From a checkpoint of a small image classifier: patch size [2, 2], 195000 training examples.
Rows from block 2, named by matrix and row number. Each number is 500 + 25 x the weight over its row's rms, rounded and kept within 0 to 999. All counts start at 0. Numbers have three digits each.
# k: window attention key (model.blocks.2.attn.k.weight, 48x96), inputs 48-95
k.0:477488525487543494517502503506509508474519492507529510452500495491496497548543510495480447536498512507447543533451502520504501518474528492534512
k.1:476479470526505468500552471494488489474517495515474518499508495476453524423512495458530476479450511508497471471511506505536524507504449507512514
k.2:493491501456559503499475531502509510474515513501534491464486508517536484553523495513467482541490501518473548512454499533488490493468527469523507
k.3:506454511458554525495495538485482537499519499530515506480473503534546511533522526528490466507486474517523539510491528516479483496450517452496511
k.4:501524504557463475497515499521535462494486489476509493478528480488431482491539484482522478488500498480482481503472449487530517528510492563534474
k.5:499481470485520504518522486528513490469556493541506499485526478482448494447513505498514489506468543472454474477506510517528492517486512512517470
k.6:495456478528481490484531461488476494494511528527478501540514503482477534439452504472520528474459499504515473477520508507513499481540438494472531
k.7:490488487511475506491446503475460515524464502484487495555488520506527513477444490534531537495509501495519502500539517480471507463511474491485475
k.8:531470490484511549498529511506492475481537530548462496509507496494452511472456523467512471486443529479511494460468494530514495531468502500523516
k.9:527558529512464514490502505443514510548461481443476485483488492516513491552519491511458499504521462525548507502493483455474504511508516506493508
k.10:510473534453534511487478532498508517478496490506519514476493497528520487560553500495461473511489491471493534519457495512487502511442518518558482
k.11:506500471519469513494516499494493480517497516495470493544513509504501515450431499503522561490494504503521473480544507480512511468528489499468492
k.12:516516508542438515500510491485494481538460485484476484540503504498492491465476489504514533478534482504532458497531499482502511500537485516461510
k.13:527523500471497512494470530493493493557468521490480491513483516527551484527465505492488537506559486528502512510503515491471465488483525491450523
k.14:537562476517456496500527501490513507537502493486476490538495498502525516496488496481493549479537464530542476467515508491491487493520509477438507
k.15:516520486505504474517460508497518512536456514452520484480481502533577477536521510505477515525568504533484531535494486506483469498501526480469531
k.16:520491506467526523530533475477454515530508484530487526498452534533516535502479511490491488472482479547520526464537543500501513467515467430462546
k.17:506497501526487473516564485512517483503520515516493514466517495473463506498529494448490493476465508561483501509479481493536492520550514488491545
k.18:525477510509501495511551488480542496515505510509455514458485503495525515534515508455464479482487451581511541534476483502515491511520506486497559
k.19:486496518464556487502457513493511511494493510495533494459493505525545484555541496516478469556501509505473550536474504527489488494472516470524497
k.20:536525519472505508493519533501523503523504507519484512471494497505523490554518511467463495490518459526517525493455499512514468533465537509489544
k.21:526517479524461503500509495466481498554476490470486501536495495502516503468481489509510536487535484504527466494542506486475492484539482506459502
k.22:479479462539499481511527456503472492474505502503501509520515496463448518436468474496530487484468533498469471489544503479530524483553454512503484
k.23:514552491483484514510452522490507516544467484465500503524490517533580492525471487525474525525565498488513521503519488508466479490485536478450504
k.24:472494499546475474463462523511521475484490513463518472520542459470499451485508468519506507513504523454491473534469451505516486539468527560524453
k.25:456500482542497451517498471459502489476525510470503491504507486475465510507517503490515492504480541494459504499546494512488506478562455490542469
k.26:466450489543485490497477483485478493468486505490510517520507510488455505470518497536545487506468517472498481518506508503480509488525456517547473
k.27:490447497514516477494577478502533502470530500536492513479498492491449519477540515481498456458457482526515498482483502523530508532495460511537508
k.28:508542499544507488522523458498490492501508477459507483436507493460488510513539462494486488494486516535483485498527518492521496518549481474474508
k.29:535496487475470512497482506499489507522522511541488505548496513502515516491419509499505560473513484505548461455518514492501484495499513500452512
k.30:489491489553470481505522475502477470483510490489486483525521494479453506442479481487530504485483547475498472491538494486506527489554454520529461
k.31:451506466534511487515453483491495507537453500443522499499498499501530498495528485546521489532524539488497521536531499486474544463541475486529474
k.32:474543479536504466515484474530499521509452474444542496464507482491513474483555472533539489522507525489474501519529490454489520506528522510512455
k.33:534526481499490495500471509485483518565446512511476512537502516511556500518457513499494541472556468499524502495496517515461488497482507465466509
k.34:478494513532469469467464535510534485486475518480515475509552469460494462497512469510508504512507506463503466520456455501509480534473533561529463
k.35:530518489535456516487528481520517469520483478484457504527524502478481495454458493478509523489514507482504440469508484485525518511518508559478500
k.36:487489513529488491472457549505531491465484520475521482511532472481500458496525477514528496497498510456499473534458454489503480531456520561539455
k.37:500514489442518493522468527543529507484516532538494515496505503524506475472485501522481527524505529483465492480497499509499483503458546480474501
k.38:512537477543481464509508473464492486563478502457466479527491505494523514519482486481477522507536519528499504503527489506490502489567481479459532
k.39:455495489533492456489478508483520494458496512471540482496525483473459479478514483520529490502483532459455476522496472505507506488510492532556446
k.40:489469466447526489481463521527526514495486521496512500473491515515550512496460530535492514546506524449510545526481514515491503478520535515484496
k.41:467507491518513476518501474477483495460541488503514487519516481474467521472479503498525489496472534487460473493547504505517528483542456493533467
k.42:512528480546457504510495479490480493532467478466495490541504491497501502455467478523515521502542512495507468513540503467489519485545474502463497
k.43:555533500495481503514537501514524496530517485511481491486503487478496508523482505456457526490534466542508483488499498493532484514519525488436549
k.44:463460508474544515491448526484487516464496504511547515482484495521523489520537506553506473528489506489502538531483505511483500475461511481525465
k.45:466451510518526512492504500499511492453505505521512500472507509480451481518529495500536463498461489492487522505469486524509497514501469532584453
k.46:530483480515467507491566486510526504495510502545464510513499489493440511453501526485522512421462467507552470471471493511523488510504479512488520
k.47:503458516448546522494474527484496530478506515522553517485487506531546484541542518509501468523487496501506547521472502532483479493452518478513498